Rows from block 2 of a small image flow-matching model, named by matrix and row number. Rows with one number belong to one neuron. Each number is 500 + 25 x the weight over its row's rms, rounded and kept within 0 to 999. All counts start at 0. Numbers have three digits each. After the name is the row's rms in percent of the matrix's.
After each neuron's rows are labels from the 100 images, of 14848 (inputs lightly noised), where the neuron reaches its highest value: "top examples" is what is common among them. Only what is clearly more common there than usual is listed. The data: made-up waving flags.
# fc1: MLP up (model.blocks.2.mlp.fc1.weight, 1024x256), inputs 0-63
# fc2: MLP down (model.blocks.2.mlp.fc2.weight, 256x1024, transposed), outputs 0-63

fc1.283 105:426446489451526501526512487484491499511479503507499536509477529536458472544479482544500498492487472519523535508466537483546539510512493543482477502461517524490443516522499509491520514489472478
fc2.283 135:521531521481462507595526517513526469481475468512549497506461551505530483492505442490503508467465508511510476490531525510482497479479514478489520516475515522477473484484503476495538507519528492
top examples: ring; diagonal split

fc1.402 100:510498504474537460505506518517498502501535440487473489475454497483484501534469531515493494470493515483532541503477484537504542523483536518514495531504528519474529564497515517506494480493506503
fc2.402 095:483504507535452505528522506521491522529566470485537487476513507495494482469514509542475493475497483490506488487472475504482496510504551486499497519514529473490467547520477489508463479499557481
top examples: ring

fc1.624 096:458496455502497491479548487482472503528481450523487563469492532530532495497482552514460483482453496527500519520510510521525477498513508475501505515466524510480511526486541550502498484510479510
fc2.624 108:557463473482500478497483530511511494529501491471493507464512454468485522495485511497531490455508490474526499520493501484497506536503494513516487498500504504479520489515493514519471460505501504
top examples: border

fc1.623 093:499513518493495543465486495501513485540473559468528528461515488504497484501526528444534460442502538530485477507470519485487461488460519526509497486503545500578490516516546510532505504501509518
fc2.623 089:499467523508478499489524441484502500548507528474424495524496498550466513499451472544562504541482483412492500530522470495523532516446484464512495496493482531521512495531512513514482502526493460
top examples: orange

fc1.194 098:551506485512539509546521485452489514485513487484514491478499491474539507484493535463499454485542471491482514552486503489511495482504508535491507490474500483507500516486523484505525520488512476
fc2.194 095:495545479496459474503522535504516494502515494550517511475486505493453461507489464497456507529526482495537490466444514503515494490482518505531501478475504499501486490455499487491540498509524507
top examples: ring

fc1.732 098:471502529501489487495513546491463500444487477534477477515504516516426500444511509547451488535530487520498539489478512465476488493499528507480463520498508486514490528471506549500509522508476509
fc2.732 086:502485516473537500508531478522485497445494484487521523477444487529558459502520494552484521511496514553495484526517465536495525507476511472520504508484515513524470552528477481489546517504494508
top examples: white

fc1.324 094:509536473458506526515479526546530535532525488524461458492532503557566516551519473494499547507495489495499516506493486450521522484496531515483492478472490485507456532502505547516482504507522495
fc2.324 113:548465488576512474465485450516467548494501481484516501539480498522469516502511537499528514484511498489485509515509472502534491514485486524489461508512530487568492514511496507481474506499498487
top examples: triangle at the hoist

fc1.729 136:492499473523514481514481511498459536497477472541508538489479493483525517461513514519506469491489461544529503484531505476528488544495510535511483466566520512492520502486523484497525469495475445
fc2.729 092:476477456537493499487504538505482527492477503494500548503526486498482531522518487531480517527487507504511513505468522499519518516498522544517539469528484522491496475477482462468502543463475529
top examples: blue; ring

fc1.556 134:525492513531485480504524528533524509505504544539533490491500555486501524474511506481517476508468569511531534518488439526477443503513491488490499494486511539503473516512572526533522518483528497
fc2.556 135:497503491520504531512512492499489485528533430464501486496484495511470493523505487519459489529485548487513463512504578494491527510515515502512500500513508443484535534528451502529485566507531546
top examples: yellow; blue

fc1.244 113:555504459501505488503528512519478499470478505503502506514513510462519563554482500502491522514532504489500516518576472539494505483492472497496484493475494478481512508536512509499534500508491477
fc2.244 142:538493487544492532495515507523466501519431517513491512524519468485536505499546511510508506525514526540499476528526478482493503511514525558490519505507517524507497533471506490505481542515539492
top examples: rhombus

fc1.6 100:488484577514512495537514536508489491480514474493498528543523520518484483467518450472476495512472512519531503518514482513478441528484454465539428491483611515512494494518496473512470504486480509
fc2.6 089:515512525482464498513512498502507520541497446485474509503446493580507513496486474541501496435517494443509492499482520505502519502442495512539466489487476502494496533512506551495502516480498493
top examples: yellow; orange

fc1.284 111:493493454485506530502514476526468504494451517490520519491487470505523512532514502518500480490495453490502460517526562486529443485528513461488474442512508529543529498513502477546484481515498431
fc2.284 074:528487454518491491518507498495479503447499498489505471512500468541481487497501504466466490509517517464528485488495497545491497482469485519477576497512509493478486534463493522502508473507472510
top examples: flower

fc1.25 100:516527478518458494491532495490492422502469510506507521527530507503490468490498463585518466521490490499502523489523506521500502508523485540521505542455507485515507521499540542490512486521490513
fc2.25 098:517505515474544531531509458503516518494503452475426513500482505511462478472517514522461492509480492505519511511547523498507507495459513476481489467497510523520473525480536509492501521471484526
top examples: corner square

fc1.444 090:527499490501466525476504474482552484468455520482476519505441502507491499581491527474462511506496462504515532470489477476499522482476466477496493472479494485485510500543539511532502529496485449
fc2.444 086:497514494506486511519467517520477487478500503531498455484532502481541490530505456483480481482515510494514487535525502556483516478466468480521506523491513496495483500458497512506509453479521496
top examples: many stripes

fc1.667 085:506502508503518484529504501485510516463482545557508471500474485539567507555485506511549509473463510488584517507516459438522510511536541489496520517504507468516477487564540504501511504509473530
fc2.667 084:507510494476528502513490516504544503459494502465487473515517548518445488458527464525528528477504488521581522524510499481509510500488549501502505477556531563532535496432513490525556496501520515
top examples: teal; many stripes

fc1.599 100:518481519509529494496461521529498486474496543510512460497505492485470551518498485462531552504521507478454510446518502515536490506475520507535508523503513497511508513479475510482490480501489484
fc2.599 113:464526540480503491543487490499505500481499507513525483495485523524477471500468513484523492500513523513470508490550530494480508516504521510457526504503473502506480476518488505488498502504491535
top examples: star; circle

fc1.433 093:496489500521550482465493498512488473523493534482503504507512477487467488470508465528470469485484507516459537521488511531485503507496473496513433532464483495507477582501488481499495515517490515
fc2.433 122:501452471505510536474477475503553501514478525479501511523538464461496461510492521509520498489475496474467500506484506502475497492499460486505448514517473483480513502488507521504505496494452520
top examples: emblem: no emblem; many stripes

fc1.199 126:472520468490498482513494526467535500502507486486507491475480451504509512483501532465485518482446501543467523516483489554455448449468508499531509517484497521529512461501495496524541482486502509
fc2.199 128:492503534526530473489487539553534547490550519515491484513479494491511470487551524493498514512504471508478540522508471473514509496498513523510505486520505510494512452509554542535495443457507493
top examples: red

fc1.328 102:481528461526507487486521522486495511484487514466505534545462523513551509518486514512520528520477496517473518481517514442493498510516533487509511496478523472502483516439516510502511498520489510
fc2.328 098:527473525530533457507515490511492476530519489517493499520552480489488489507498491514508511530510523516470475499487509479523513488495527522490488488489518507534508523493494512520496510492496510
top examples: orange; blue; saltire

fc1.718 101:453531500476549496471515487497531464497482495502513564493496495461507511504537544489520528495506502518487482495526493521468497494487475490511443502497515502442497551498453498470514471521493473
fc2.718 121:538512488484522458547415483517503503475511488535519512505521512488538526520458480504512478497535513472468493495488515502469489506479528509536507537527467507511503482476504535498495516540530499
top examples: triangle at the hoist

fc1.270 117:470479484443504487518518507459503476476481521504522529482477526493518495459504436498517468477504526488499507431515514516481502503514496520465520529526457489549480466499540527517482498551491503
fc2.270 112:553456465480491494492465502513503442500558517475500526429526478504504450511479515480489509474533485462458515498474505522491533498480505505457521489490488473516498489551476519481501483517503507
top examples: three vertical bands

fc1.532 100:493544505494471517432456510478510464467481523462475473499494450496490485475532479454535479500491517516528492462461469527503504485519505530527505500485536522507494458516458493503476517511513525
fc2.532 114:518444503514510473431454474499502464495444497434502483492485523468495467529521497504519521523496476522497504471506495539517503494514489467465510512553506483508487464520491479498486484536487514
top examples: three vertical bands; diagonal band

fc1.369 097:532475481528534489490531482517485485525476498502479511513542546504512479533553489500507480491469470451512491466489498469543508466486495512508483529514492513472514547480560554465478526498542489
fc2.369 095:507517469476482551510558538503525519481485480499506510465469520477485508474461453502500485462525481440500503518487499508508481511549504551494495516472488484463478532487481499510486512486517496
top examples: ring; crescent

fc1.362 125:476500474510461522569501522503504513503524497515530469522425518528518463524486505497482505471502493481507474518458533472517498488500513470516548520490477528499488477491527515499516512466527485
fc2.362 139:486484509453461500491455484502494548548459503464493507485471470456522501495513506492498510493494503496474486509480498495518525492479500481572495515478487467520505506540495526513510485524523500
top examples: three vertical bands

fc1.258 104:507490480448516496458518430508485527499501482490490473534471537475526463553517492496548543497525526495465495513473530536502521493496512470479526520471505491476516501504468547536494485502492483
fc2.258 102:519500510528445504484449507493508537532477498514520473578511499511506420496482491486431522495443504506520499513513517508477484501520519465482478480506510514467492514473493520502514461479478525
top examples: orange; upright cross; layout: three horizontal bands

fc1.20 090:491511482513510474460476478495501508497505479439560476497491530452500479523486512515507472482480518508506476505501495519492511514528508533549546485473498457492520455498523471459518522452540482
fc2.20 098:542488513474472516462467476509502533530461505513468494454477510480512527506498501484490488488500499474545488503509528511516529498506494482447538479533481484493492484518492485491537501531524523
top examples: flower; star

fc1.560 099:468473477530475485521497462500505504544472462531482474505494507480528508522501483533497481513537495547474499488509550477551527510527505539508476459515520467483510530499535515522495451479514479
fc2.560 094:527493515498521461458509490504504522481500502495523502507487513489518490482464516492457465514488520538520514543533514481442473486490483489491504521483516542511501477489512488505539446528477534
top examples: emblem: no emblem; plain field

fc1.419 092:485486458499504521504502450494516530491477499499480511472494530454476471503501523465531491499516517501485515527456541496526407503517516516505477489510565466474492519510486501515492503518507491
fc2.419 083:480516503483469490477509522460490482479491491485480504495496492469494518472485502484486508526510523515481469486495515464489537498426515496530460508470509530514459523522485475504487507499479483
top examples: red; blue; diagonal band

fc1.384 099:485513511539467518511487487525473476538501477501512510512492467483488519474482530459488488512484505502518537521506516511501457488462518553478487490414542537515519528516504498562474502508507515
fc2.384 099:522513522513515524506471491500499511463509504519517510505448462456446469492518486492527501532516477525480485540514509464506517531496481485454497519501522534495477475502506519495511462461512501
top examples: orange; red

fc1.236 146:448525504499528523492506486479511515510517497490534455490519504478505507499490530542474472549516477506451520526497482506525548507493536469513491476525526454480490522526444512510496481494460510
fc2.236 160:479515480503497519483519463519486549496467478496502514472519517543538517513514503551496495532521508490516497507559483521519516494487541512453537500520507468506506512522509487488518541481514493
top examples: ring; crescent

fc1.332 093:511491554503544454550528486479528527523522420449494515444485505552484503492481452491482502501481500491496486535463534449545488499452522533502479518511495558554474528512509461487536460493535514
fc2.332 092:495541526518496531437525526503517446505481469556493507457513481523538453510535530490505504515502501514489509490504478472501517493524524496480518497496450466541496485510479503472507535500518504
top examples: crescent; corner square

fc1.64 099:517493507513492477507487472480447527498499499527481520526465509512500530483530495490497496516532482531500489485476477503505528472509480499470498482454544520465533442542495510486493510460463511
fc2.64 096:524499526513502532566521507510488508501464491505484492489460528524491528519517505523464488576486499463565514480482493455523525500487497473497515513510485462537493520518492514489510533460509481
top examples: upright cross; offset cross

fc1.630 103:467530495507515493507513520463491496489498512470512487466473543492509490488499468543504471478532501509493480519473518448445554484483515520504528489489430536516512543484531494543459476502467528
fc2.630 103:519514542522511509542505547511497484480503506519511491467519477501554505512563559519520507505482454513502482497500495492535487495496505495479511464494451475499523529520509468501465506505465499
top examples: teal

fc1.588 089:533579539496523508520516471452521489471536492537515486479519488487547528516503480523502541510487554528533502538489532494511543504515543509497517484496536472490502512452497519505486493520466470
fc2.588 109:467523512478513491461482549494481482488537476521530494478485524512448535509515513547477493518504506494504491490518496479500495507472527488494475494518485535454513536518493505493495480484493497
top examples: crescent; ring

fc1.257 085:463510496491543532448471509457503483513528528523504520452506467513511536506491510483514491479457534483506452512456464499537491513544477530529490521521481561523515518477532524475479496498516524
fc2.257 091:532469532521456458531472514483495484492520524452487550496454516480509483478506492483492493471494495481498510502511487506507508495511497489437512495499463473530487499525504531485495506504548481
top examples: ring

fc1.91 088:507498469505539489510467490509488522484552470533505509485500466506512495488485493552519508513536566462485543535537468536552512526474532511521503478543426485487488506523497468477500524526474450
fc2.91 086:476508467477503500475531522474548504468551490490513481498502515540498500447516532563495483501497496485519496470525518525457451509533533517464522468509483505507518482496536482465516551512461496
top examples: red

fc1.125 120:478541505519515486526518483495512480488464470507544467492515495481497481499528531506542517497546497472483491479507508541516514508485555494511479516496523483524487480542504495497480515520500472
fc2.125 140:501561541479458478513472496490498472530457495511524522541520493535528463521469538490433484479483521514503464503505513483531493507459533491484450522500505523494493514517493480506486496490517508
top examples: corner square

fc1.109 121:466530519492496472530496491458483484500500492492508546536484498510502537486553487453482470503473479549486444500503543552504524537498499490459512475484528507482467454509535514517537470492502463
fc2.109 119:495520488459506538536528499477489500542560504502503528472479457523526515516497525522493510499492552512517479493481492484511526520514494485476517495458493497521515483485518513516505494460458503
top examples: teal; red; saltire

fc1.246 113:462522525445559490531499512517518520489493475504508515473509484457532524469480530521446496504500506548515513507514531494501497526482474521529470498500505505463525529565500514461472497496502504
fc2.246 124:515474490510524485522458573503508517471471521507568512500486525523476484507502503480484490468540466504496492479425487481498490487482480505522480509495474494474498512471511477492487507487537503
top examples: corner square; triangle at the hoist

fc1.600 092:500486515512507502512521536482494523510529500484497491513467465538487487505493520457501487526509453507489462465504527551459470494449505493486448511541504513500509462473493510523469553488522480
fc2.600 076:485523523482517498526495456510493464502515498509492502492491503544523513507505451458505507504501442480511526512524486532505513515511474496535461511547467473503497474543470466501515458513493522
top examples: white; many stripes

fc1.671 110:510493486561503492538489475459491478499507482527488489472485478486516500487490519480547489523509482549477510561524512526476544510483529511521509512513503504476505545485468531526475511506536508
fc2.671 102:551495514479460517484448529511500546496455494470576503499480489451519483537498473478531492542505496519472494511465504511517505496493543537483568518494503489464491500500493515509487489497524506
top examples: diagonal band

fc1.765 099:495487547506498503498489525491466515496472476513492505444446498470530483493458517530459481491497506496494470502542493536473501481492495494505477516508430489486518554488550500518502473482491495
fc2.765 099:459482524456484510555473487502490494478521506485521508446510486537490513487539486539495488491490470491498508520537472524540501490511508535444454499504439484466502496466525478499482460471504492
top examples: rhombus

fc1.597 109:434491477499515465514464527507551520477492509510498512501497509509556511481500502482485493487474499509442479508454518434475511492518456471480487495499497515484500546478487501519506526530518516
fc2.597 099:495520523520449529514499535514523437516488511528424499549501457545512509491517519526467495507485514533505491528533489492449499494497520472475487467481533533461502536494508521506506509471518518
top examples: saltire

fc1.685 120:555501503478465491514463489472486475507514543454475490508452521510486508531494515503517534440502561416517453491482507486524480524524496471520497476481492542484485462459487510541502547515498509
fc2.685 093:438518499493537485492439552522527495509517483521544480483539518470507503491489463496559518450499520463473527489471496482488532504489495560483504495483477457492502477554512530499502471465485469
top examples: red

fc1.498 093:526505492480492502502508522479485469524453424544512505490493543501481524535493562497480491463506450472516514482496448469469502520463487502529494514529472501485553533494513526510501545518480499
fc2.498 078:511526521499519517524530457509506550531456479473506472512506492485535475494524446498495511474508461497473514518514527475497472492509525491484503490500500485464464535548558523529501501494494459
top examples: blue

fc1.381 105:523500489498533491566514499478515505530484486495529457470488458546552516493510487489480520475481484500542529534469511477512493514479522524514468480494525518524469534525524470430505496513487527
fc2.381 117:466571450574456499503520499494476518541521494490538484504511491502466461482511518485503514531474541510490504499520515496525494529519543491456444487504499513454511526510500536499510475506450499
top examples: crescent

fc1.364 090:509485523478534464479525450488509491541522510485513493482484508484475500512539473492475524494503538493459521494492495496503533509512503494477477492478576509544450517463508536495449484467484505
fc2.364 126:540454459478550510445478535494482529511480479486515498473485489461477496490491496481510514466524508478509494481529494523503473512514462500486514495503459467468497470521522479501500489432451481
top examples: crescent

fc1.530 110:539489495522499542541492479493490506490499503499488521476501549459508488492553502452485498509543486528452498531482523517475514501487504517518487501487484495529470508574503490499504487493541441
fc2.530 105:490522550542536472558469500509470527509457499535479537505502492487522528504523521499485486453489505465479494483531495477475520521496508534526473510459496488520468484462496537460508481488456500
top examples: green; yellow

fc1.227 087:496488534491488509553489486548484489493500538493501533506485512493546500529496496549537502504553529458507493491509484468494504477509477458459492472488477500488511452474523472520481499491488467
fc2.227 081:476473508499468490503456498494481510537504519507497492462487494509475527488447467519520492510490545509514510516473502545462450492499460474522512475496510507453501499498490466504503516498475482
top examples: red

fc1.500 099:496505526472497516460520525449499454475531451500511510511451527529432516487475505530525496468520493519482512563519466489546451499473484473482454497526484507492502516514464504482527466547523485
fc2.500 094:473522527510544514503448477501486533498511477500519530514471520532499503514504507503490508492492505526471488460479513506533498496508533492534506517487500458436518477499489539485505533501511475
top examples: black; many stripes

fc1.134 095:507492522480521496538528508516529485531503480468475514516474531498483525511467516505502478517499525527511537482500506513482527480493497509483462527512537480570467522544497491525471517485487489
fc2.134 088:532461504529532516519495498504489517512456474525511546479507481478532461481518457507538481455451535517500478511513497490485508492493489493564493503492511516519497482418460510539504468547507513
top examples: blue

fc1.481 097:560543524484475488477498513472473512501517505526524460493487458446501534529455531460532474498493513499507500552526509468514519494497476442535497523502465502537508539458492485508519530453507506
fc2.481 133:480466520525514496506564493495477544491480505489487520514500503493495575495491498495505494487443499498485477495496503515490505504512508519495534492493518505522503507481511528505484483512480526
top examples: diagonal split; three horizontal bands

fc1.183 105:487544432499542493517505471510526479507530467503543511525477512502524486461473520473481486477501457500439481517491491471513480560479506520514518508511508488452504543502492510564515512479500508
fc2.183 120:486530501543524498524467489503507481500475526506530551516482498495565478515503478467474484511489475492528502492496487492492480468538480534449493513504537516489525439505484463514523480509495517
top examples: flower

fc1.755 095:512516514493479527502474435486476494516509507435506477504525502540498515541499481496474480509448479495498475502456465546513487510549468525481495543461510504487516525500511464491525499508504508
fc2.755 092:481508521496507528490492571495496498542530507548492523486467457509501513504491510499511459516495469556480451470456498500501513501466428508530515541469475480479499524481516533490484475500545484
top examples: green

fc1.688 082:494483489470502510524448511531507459494466512514497488477509501486507476495476527506487533468510504486450463518485512496504508498552486539424531479507504488480541513507460546475507449545513506
fc2.688 087:499516491505491503490478491479536534527504498500483490519488544525477521481498485483538509482504465461505517517509495487477494491563508429532530478462495475526508468500498505498479491469538479
top examples: green; circle

fc1.517 113:473502534524524484530510519515511487487503503490519519489493473534514541510534554522465527467492482509487443508480503547519475517444504552488492500488524521455533518523478479498549430495466508
fc2.517 100:542519517511481514500517547516505518544500540479504517509525472506524462511518455456475476531450482537510493490509475532468491519529505457518490493511512461476476528501473513522502453513491514
top examples: teal; red

fc1.171 098:521520477564492496417496483473496506460517489479488506495462508468503468506504534530519489490506467464518505481515506535489527484491481455518538537504514499530469485549522492470492514462502502
fc2.171 100:470536512479532503486541478500497503496485499484481510473547489453505498531484505517510493512495493501508514487481519495492498493497486500438517529497521483512486497529492464492483479499556513
top examples: border

fc1.712 119:484504521491528491535466523495521474519526451498498468534513529470485489474472492522509472529494530482531522493534527531483554488474470476517528530474528485502451498483506507507453509479540502
fc2.712 115:498507520498521481468485499500475502488481487561526513392581522491537486495532485456517498481500456469508489473505487516510489480531488514469514503520524492540512540540490456516492476484515496
top examples: triangle at the hoist; corner square

fc1.605 097:486497510489470476453481532505497494440495565504530469511509528494460463494499482481504492443470490491505489452483498547503456511486478472505512506500509517542473505523493502533489506493506517
fc2.605 115:448493484485563488477474489504520408473491487500466484504490536455526550489529478500503485513443498487517500488480499511484490501502507477524547473499489475539485528524520501513523490500513479
top examples: diagonal band; three vertical bands

fc1.80 097:484518454499513523442494505497484526511509494522500467510504475539454497529499525418487523496504486503494537449501477548488501488461496443510459508523478531515510560533520517512497569476483510
fc2.80 101:510466495508497442524514483504488434518501492487490483531475492503530551492515477467486546505512511526513523503512491502497456508511498516474488484533487491497506562480492478508481468487520495
top examples: many stripes; ring

fc1.304 084:470486506522489496491494496475504517544500494510470500532491517474560500503480526556466532460508481471511529446494501517538497487458519491519505532527498478508426493517513495454494523523530502
fc2.304 089:498522506456539500528477464518501505530474480509534496503495475483457487503503520532469530485477525531474488522534522487482509487514499489471509515525523595500528523489518510473506543514452506
top examples: pink

fc1.598 106:479522521497537504519494502498547488514538485557516477493497518511513475483502532503475542458479475514494463530488498519504476507493488537477498505526487494505528480489500476493507519503516490
fc2.598 115:535490497533457499497462451503453495478527497434475474517450533459459490500523492514446517495484505501498497474528474483471503503512497451495523521504482492502517462497502497467509514498507506
top examples: yellow

fc1.673 102:491492524410528503540501521505477499527529488518523563491472515472496484506488501529480496521489502522467516531498500498457472510508448556541466485495518487495523488517480474512523513480468510
fc2.673 100:499471517516508505517430514538503491505481526527493537488505516517562525506517509476463504516499521491455488478486503454508543485484475457514497503482484467517508504495508468510521534562485497
top examples: triangle at the hoist; corner square

fc1.150 100:517528471486525474476495465480456510499452488503460495487540509492469523504518485499496494514544497492494508445490507463523485496487536557502483489492447524568501548490523530517460510509500518
fc2.150 088:496505461503464495538508476485521503541449502494565496481486499496510461529467492487521478484526499529489499486453493496515513502483529464495472497484477441549509539513501524511474522497482501
top examples: red; many stripes

fc1.501 089:506464515475513462507521487488494478468470507505527494471463506485477500501503505496506469492507505478466475526528513449488481489498509422477460501493488466486480465504526529528533485481520499
fc2.501 085:514531531557533496514497493486500521471516521505488500481517526506508500477513518515528516462519526499461470487538509499511480483513476533518490535487501515486469399486498489480516543519524489
top examples: teal

fc1.351 102:520534480497523499440520450498449516498482411523497494465480478517488502496514489489528481520517484489542489476524490510495506489525489497470488516531495524526491481499482508515496513476501520
fc2.351 097:492517459508479513519533531490494501472492524525501514513503508498529468526529476479518503506505470529510504527516489506497512513506507485480454505481488510503544532495502502473477533500498465
top examples: saltire

fc1.322 100:465488503509487532501440552484518505542469506494463509523535497521489466484522518497516463468525525489501527473535485485512499507491484451490496524474480478517509521499507515506490536504565493
fc2.322 083:501472486530517484462494413492480433532466485493521489552466512511494467501437508527483473474460493522519483482514526488490513506496499492511533510517486511480533559486496549496467480534499498
top examples: yellow; many stripes

fc1.406 150:519466521510495471559542534506562479472500480516457500465470486487496512507492506489491511521493470554496450471497481501496504549495504529471540516536439497455511477479451525457543499514522509
fc2.406 141:506494527474488487469508455481516515480435485460497495503482468559486544522522485575498512557493450497528500536533482508512495498530472475497539529515474533527570475510468509504498511503497509
top examples: pink

fc1.467 085:501484535505518503507472573503436526552534557499499502517489492498480511483482501533487498455454482520509469501503508513498495498495489511529501466471473488475493523505503492485512519500542487
fc2.467 086:500469526535494504514471447472537504535547525508491509531502501491521508495496505514475513436460484505506514500524485477499505523507539491501505463484468476532482478489515495476509439508515511
top examples: ring; many stripes

fc1.305 092:472501475500513496484487489531563539489503455513524455428537513499511490515487481516539504486488471492466467545505518553547486521514462547484509507510506477470522521537509513485523502531503504
fc2.305 089:513476512475528469504476485489476438523492502511460552440523487472510520501511510463577514460449458494485509467484508515511535501511514513485522464493493495501522519483508514507513486453488487
top examples: green; offset cross

fc1.719 089:479513454502519490501484529523479485515493504522519472495503474512473482549462485497502526448488531476535497534498484548507509500521457527543470496511499479516528500523508515531502524502488483
fc2.719 079:528481468483477549552484473505487518490451487477480518497498538498513528453532521485517480476474524463518491516506521562500511540498455478459475506512498519478484483494473481482528521513493512
top examples: triangle at the hoist

fc1.124 083:508480498495506502536503493471452530521505470518495494490490436515489540523514529517512499519428509512448507494511490477503540502488481490515474494488490454506499493501484496518481457502531483
fc2.124 078:454520472500491488491532510474531452525498475464495516485501497505513455496483511509538506504442479546506451539492511499463486467509516457485497515494479521510512528500500537510504511474526501
top examples: diagonal split

fc1.610 119:488525473492514516494493498548526509511502504537513471490483527523530494489473541512493503496469470519497501483498603538475456524477452531484506488523520499545503516502534492492477516507520484
fc2.610 107:484534531508521493521482470476497468524514493508491523512522487489501537498524521513536487477493482496470474469509481499483462514538509515538500486477452499506468527451521534507460546501500489
top examples: pink; green

fc1.425 106:478483493529491520486498487479496531498488506491496514510484561530527552523478563480489467492478507512501483535487455496477532510503478531527486514494515494502501471467513489550454495497518476
fc2.425 099:512478534487484506494493567519543488504515520469515528592438445542479469485521482487519516501471485536493514499463526472491498501479458492475514476491509499482496487492509540525525483528502506
top examples: blue; ring

fc1.622 122:511495478483518513501500515423506486514490436505529498495532502508512509538504488481505481501502425516461521501492418499522559493534529477515494527446480528484498494506556503492504494492476531
fc2.622 130:479509493521526513546470514575496489516494487502499490503511494490502488490474495487511494475507517504459469545465563521570472501539518482492536511461499514522503486531467503534515511472479477
top examples: green; red

fc1.137 086:529485527523483444501502511501457517500546485500503516462494539516515484515512492512512523519518513488545476516521479460497505490488470531509493473487491485435496490504453542530539514493459463
fc2.137 079:516521477482545534465491513484503459478528482519502508463492510540501520508499482504496505541533499502514503450531456476474509499508452479480560462502472507477535478523516519502537485472541511
top examples: black

fc1.233 092:498495473499532530528503473492521473537479520450515517493499475445553534521498512498524492474485530473510496491462514502487516468562561465473524469456522510497497474492482507464509507482503510
fc2.233 091:516513468524484508474539540497466542530506499573495524495477477492481452500497486514509497513470526523516477508531529487494478497471511550521514506459517525486478463479490494497519494551496491
top examples: black; white; crescent